{"model": "self-supervised image encoder", "dataset": "dashed paths with two dots that lie on the same path or on different ones", "train_examples": 295000, "method": "moco_v3", "depths": [4, 9, 4], "projector_out": 256, "projector_hidden_layers": 2, "target_momentum": 0.99, "init": "trunc_normal_002", "optimizer": "normuon", "learning_rate": 0.025, "adamw_lr_other_params": 0.0014, "adaptive_grad_clip": 0.05, "final_lr_fraction": 0.05, "weight_decay": 0.009}
Rows from block 4 of a small self-supervised image encoder, named by matrix and row number. Each number is 128 + 32 x the weight over its row's rms, rounded and kept within 0 to 255. All counts start at 0. Numbers have three digits each. After the name is the row's rms in percent of the matrix's.
After each channel's rows are labels from the 100 images, of 14848, where the channel reaches its highest value: "lies over" is the class under the peak. Only what is clearly more common there than usual is listed. The data: dashed paths with two dots that lie on the same path or on different ones.
# conv: 3x3 conv, stride 2 (model.blocks.4.conv.weight, 96x64x3x3, each kernel summed), inputs 0-63

conv.9 095:158169166093130118186113085095116117149118119067131119093127103191075150166139136105089109124150088125125091116180126157148143068157152094182081088124095085102122107088137126093071158111115069
lies over: dot

conv.24 114:129084125168092033115103144121089140099116115161073102108146161089134115176140114092091067117087141141124137163168095072132135116115181157147124111065093123096067120104129099104105131108086088
lies over: dot

conv.32 105:115158141068105039138167135106103127108133139065139118139109137083121102190147132150081152148129118101146176132080106111150140189109156111116119160110133162159072114127147128085131063108063073
lies over: short path; long path

conv.7 122:138142093112120132040147073139108136148090144118091118167072129144081122079078122199134188165113141149123106098123099141146152174099155092147115140157120084134079171106098128132105048149112149
lies over: long path

conv.72 095:111151131115056155109150105139111160120174100167125114188130062162084183178156109134134186136093101135078169113115156164148190163156187121142117171142145095157101127134161107132151077134161110
lies over: long path

conv.60 104:110090143189201131130093116140151151147208100184134179154157118061155127167177107113122160093172168131115143121163112105118120108101158195146079180148167075145128130116137135137125149117155125
lies over: dot

conv.11 098:091137121106143134151100098111142164160122116201136143149081127164123135123111130128106105090255132121164104078200122112119093143088155221127130127133158108147135118137116178110130156118125118
lies over: dot

conv.65 113:133123116090104069102049065164148084158101118123186125113135145126048149143076159160120186122110118127114125112138095113157213095152136145106124158110135061131071124117136109114131121146101103
lies over: long path

conv.25 107:178129102165122141115111194120117108110140038166178128091098083152084107118148160182114105148118140117101155095206109124116163138119127190126126119122189164155141130124088123124136145087074077
lies over: dot

conv.39 083:176102121160131151104137124111130180134072152141117173111144156162151133162151100109134052135167157057145094141150173199134047110165154102127157088117050108101102124161116124109153146123124135
lies over: dot

conv.47 096:167132111106123082108101136087106206167099224169135111126132220171127091110145144142150149141104129108121096140133105140174115155144100096096120125139089142173132104154197089128086093102143131
lies over: dot

conv.91 092:096065136147139219187100102142112132088143107084096182132147154057133146162142118100186111176229122121122119108122119113119118156104100111148112155105132120157180133134158155133123150110141166
lies over: dot